Weights of a small segmentation model: width 192, 32300 steps.
Rows from block 7 of a small segmentation model, named by matrix and row number. Rows with one number within an expert belong to one neuron, the router's apart. Each number is 128 + 24 x the weight over its row's rms, rounded and kept within 0 to 255. All counts start at 0. Numbers have three digits each.
After each expert's rows are labels from the 100 images, of 14848, where the router gives the expert most weight on average: "responds to" is what is common among them. Only what is clearly more common there than usual is listed. The data: pixel-art sprites of 400 made-up characters on tiled backdrops. In brackets: how many of the 100.
# router: router (model.blocks.7.mlp.router.weight, 16x192, trained with AdamW), inputs 96-143
# up: expert up (model.blocks.7.mlp.up, 16x48x192), inputs 96-143
# down: expert down (model.blocks.7.mlp.down, 16x192x48, transposed), outputs 96-143

# expert 12
router.12:110109167106148103135110097178107118136114131120125115118128143137154110136169098129120145111142126105136131088112140149132149107123111139129137
up.0:131150146149112149174112124124141116113103097083099127134140168124150068170113145111121124115135139106100122109144144133129158123122104147102133
down.0:185098103146109186124132174162129147149122102112120189177108104129125114095111107115133176112138141143121101153133135082135076180148149128124138
up.1:093144107111133134129142150142129096133120115132114100108125145133104117116110098136151112130104105141156108179117122128118074109166105096151122
down.1:148133142137156106101109092150124113166092122106110142115127119100140164129124133106096114117178131141115175078110140159121120119106144145132130
responds to: large (85); white (61)

# expert 9
router.9:130101087081173163134086126102137100155137162139127120158097098130137094147127089116164171147116149104122090126130130096161154116109149161126138
up.0:128096125096098157117090137106140107128123134152089135153169093103141155148103111125158124104105136127148128179122127150130139117168110136122122
down.0:121121116130178098123118109178127153105121146146127130157100093108114162155125156134147160110133144105076125146121120140119148126128116143150098
up.1:167076170117127160108103139123113130112147126111138106145149137127110168097123100101132143125131110100127097164159142139138130130076165140149159
down.1:082115118129155108136125115141142111189129160160155128123080133128125101116128145106148138122148075143105108156161117133098153155161149162131107
responds to: large (92)

# expert 6
router.6:139117109120169139099082126096148106142126133129129155168083124108126108132134098124161174155118145113132110136111112112135134120128159159117144
up.0:139107130145126137133128121140085139098108154107107141135156162129108109142142070143120180106166131142090132114112113168143109114122109119127171
down.0:126154140149134130160156119130142138123112135108126142101110128128106026148151089107104092131131125108105133146118148111105160105143096151142141
up.1:134098145154147148104077092063092072106116152126104122125152166151173112152110101079182099120087117119133101136115115137121157159109164186178108
down.1:118157106122156155138129139155139175074113117121106161114103139114143110141110164097144143130147112140121108139113163142113149138131115123121143
responds to: large (80); green (58)

# expert 0
router.0:131098082080176163129087127099133099156136160146134117149093095129137092146125089119160172149113139098121086129123130100160155116104152163130134
up.0:112111110165123119120119086136117126107172120113084123144108138138108069138197117091103104125133119100149153125117122128117116144122122122137128
down.0:128106131103118156156124190098096167129132125161121165131131142130129202140111157128107129101117129142130132153142152155116110123132146100179126
up.1:100114149128163114133114120120111144105154098159084143169112165135155118102148113129139154143131115113186138128124158128157145147147100102125126
down.1:073142153113114132104111147095189124153159115141141109118095140115106160189113133114145125112111128123075130113133130134144154110139158138101136
responds to: green (34)

# expert 13
router.13:082132143126149092122143102099137135163140091121121134088115128159135111143158125140145154130104152124124100108145096147082118140100144124150158
up.0:126111099104109132111219113093177136117131115121166119134097122151101095105135144154132105104094133097135085114132125153143118123152143128134145
down.0:121137152097105169128091118132129120194144111149119100151155156108146086104170109109133162141153167130125140138130107145131149150150162125157147
up.1:055143109150108163138112131121142143127094095100109143133081125152151134161171140130105129122151107139106127125156114104139160121153128159144128
down.1:144135150146156100096129118126191108086187159146138066128108127117163124163151137115129140153158149136187141119141129165113161132101120112141122
responds to: large (95); black (36)

# expert 15
router.15:134103085083178165135084126103135102157140160143130118154097099132141091148126096116167170145120140105116090131128131097163159116107150161128138
up.0:124106116115134157143134115144098083134148139116111110112131142118130165121128122114140102117143118155105154113148112170118106146137134169142128
down.0:188113111112109111131148141177085147149089117127099123150129131104139134090120138155128123115105150133144089146143136178137121128149159118157120
up.1:161146132140166094154088170177129175101092157125146129135102136146114106106136130130206151127156108142102160143148120137121120109140154073121143
down.1:081155137107096161165111129140164143137112116124150106110123134120109088168133137101179185147171110138101116136114078132123138141098121121138122
responds to: large (91)

# expert 2
router.2:128105086077175165133086125101134104156137162142131109155101100135137089151127091116169169147114140100123094129131129100163156119107150160129135
up.0:125067145101133131106153128108102107167113073134104112128192143133114117106142147149141142124154134117140083092141087155109105148136147128127110
down.0:177119108142110103120089078120149140111064149126120157087119117099141169096093167072123128138099120111141107155113138179123143118134130153125133
up.1:111109119125125103140147188132110116126169151116118142123113150099122124116128138136109128116107110147132135152146141073103100202141170134130099
down.1:107105129130108183170101145075135164138121085126135119138107122146145166135147150100123141120122097106126119159152176163130043125112155102133149
responds to: large (88)

# expert 1
router.1:129100087084179161132086129101137100162137160147128116154095098129138090147128090121170174150117143102124089128131129097159156112106153160128135
up.0:121164135113128128143164094133136152135121122136136118140114153119087146124113098090176110135156139122112115150134145099138137147128113128107145
down.0:055125114129136122134100128174129112105161138139089071149099134132128107129136121092155132130173120107156107140139196135160172123111124158111107
up.1:128135111123133090127100129121131175121154144117160139146119112124096086080175145089103104109059116122104167120115139130107141097126142139145120
down.1:128106131131121121121175068164077111113157129114116141074131138148116167150122095133147091130120075160122135113107134174105079123120120162139156
responds to: large (65); purple (27)

# expert 3
router.3:134101086080176162130088122103135098155136162145129116158098098133138090147123090115166166149117139105119090131128125092159155112110148162126135
up.0:122136118151120087142121085138119163095147123114118124132126121092105108126109140153194147123156118098103128101155139140076105082153138141160134
down.0:081172131126206163161125144132125146145115104112128080126136153126150112112111130142107142127131134120142138140126111149119128159141122107116104
up.1:153095116133133171110128135116127130099131104111109127143109173124155182144146149181127102099104087119105163135149128116115105130131122183159094
down.1:057095119108130071123091108102095123111163169142143120083157130129116196148123147150128175126086074107186146152141125120117106111128128125129109
responds to: large (81); green (27)

# expert 4
router.4:130104083077177164134088125105142106161137161148132113154095100137138095148126092117168171149117143103121088131126131096159154115104151161127138
up.0:122092175160175145119131127130138074161126150115179116115102159115189147153128152102147132135118124131148116101144139125147067137112110096143087
down.0:151082140159128143107130134092166121126137134088121131073111114145109111122122140124105120116180114126126136143099139169143175128142145140174164
up.1:082105169136152134118102104142135141102080163167136131082107125088142148154147116128166156149126141127123146094104153148131127166111126179117122
down.1:146178118119112148131149182066139123127114121095105149131090092132111070146124110115144123183139125129140138162106131168122134095164098082139133
responds to: large (98)

# expert 10
router.10:130099081076178162142093130103139104158139165147129119154099100134143095145127095115171172151117136106120091131130131091157154111112152163127139
up.0:089115108075129129154099146108122115136096137109131129141144148115176107120094110133108089122158113134145152092138172110123186163138123104137094
down.0:134136113131147113134099095116149056176138149112123105123124132140132141112154132114175146131184092111092120156133129121084136157155121146110116
up.1:103133142114110112137083083135141062136111102119100120150131131106134081121134119121154150116122144067128165124112172154168167145142124124126154
down.1:191145113124181162111151125146123129121139131060133131138149143123090143144119162136140098167140097130140131125119168132113162089134130157145132
responds to: large (70)

# expert 11
router.11:082116151094127164133113101132110111133117117110130113143147126104152144135143118119149103108100106119136123134083112152137106148127101128110119
up.0:125168157157123181112140137150121147144139146116147109142119127139105154120144132138139141161191093129143153133110103137142148174087138100126135
down.0:097141104114157141097142130141113129116189146111125084118116161122116111146095132123142090110146134143144153138131149111132165101113118188125149
up.1:172111150158130184098150143110148151111069170117120123132129162130169111083122124118171101118140092116123103135145129130160133122117157113137121
down.1:157136140118167138127143099079093110111095130140158132095123121131118141130145145174147121082086117142103151110109085109113153125137114121117111
responds to: white (79); large (71)

# expert 5
router.5:133105084081174161134090127101134104159140165145130114151098096135140091147124093113168175144117143104122091132131128095158155116109150159127136
up.0:172105147143092129141079128155148155108102082131156151149075098117109130167135145096093133116124118145164148126090134159138130105100119119153111
down.0:091162103156133100171190132088131127115083110154139101039157140130155118137149094135149158117111135125140140121150132128094138135112150121145122
up.1:149104147108106138117117183101143104150104136115158100123133115088158123114153124088179136121101098076115138067168146108116083116125143129104118
down.1:154115094106143161134078086182145111161148167148120115135139127097115134125160122141142197118112137104131140121158086114108140113105159082095126
responds to: large (85); green (30)

# expert 7
router.7:131100082082175166136085124103139101162138160144126114156094099133139094150126092117166171146121143104123089127127129101158155114105146161131138
up.0:145134142120146106144077102135128133175154107121111123127130145140098147177141107114104134166098104107145071089143096100158175094161119149140118
down.0:109119152107076107087112123099104107117122172124166090108155113126177155130166116161143170105048108143106128093143140169127143157119141122167136
up.1:108112127145137160155099064089134085133112105182143142128086144083158134146107114129145156108086110112105134107116103165117162135099129139147139
down.1:129140123114137121086150123170183112138096138119124103089117124124142121124185152143168127111137103135144123159138113130129132116129138128134110
responds to: large (91)

# expert 14
router.14:132105081083177163132089123102138103161138162145134116157097096132137097148126090117169173142117140105120091130128130097163158114107154162130136
up.0:154114148141170111147105103099150152131115121083145165142172130099104128129121150115119112153144119072123150140169160133101087108103151170097149
down.0:082136114113145150157114174178167116166143123145189127172074095157128095133123119127160123102150126133107123122171148145120109163124146154147122
up.1:093104124098119117102122102120131072160094163083095109153149129107139158123106103087163135141086090190137133146094123146162147136077159110129147
down.1:143135132145176159149097115147156117113155094074147089088126107139150100121178118120166132131151122161123083131171166103120120141144118100112109
responds to: large (99)

# expert 8
router.8:133103085079178160134086124102135101164139158146128115151098096136140092145125090116162170148118137103121089134128133097160158113110148161129133
up.0:098134146111137079124170114136083164192144117142138098122105159102121163088117127166119134131134147118094120097088138126131125085106117079124103
down.0:072117152135154138133096132148124130080172150134133137127138098115134143131126140081131190131102127105188112133115070126131154149140169164130122
up.1:069151130124144096137124141112088165150101106129111132072160119096096114148077102128160153136158139129120153106134131096108182143090108109135132
down.1:093116135127098104137149128142144148147130074150097127144144109161100086159143132116067164154134132129170129122101168089162123112128142075108146
responds to: large (69); green (30)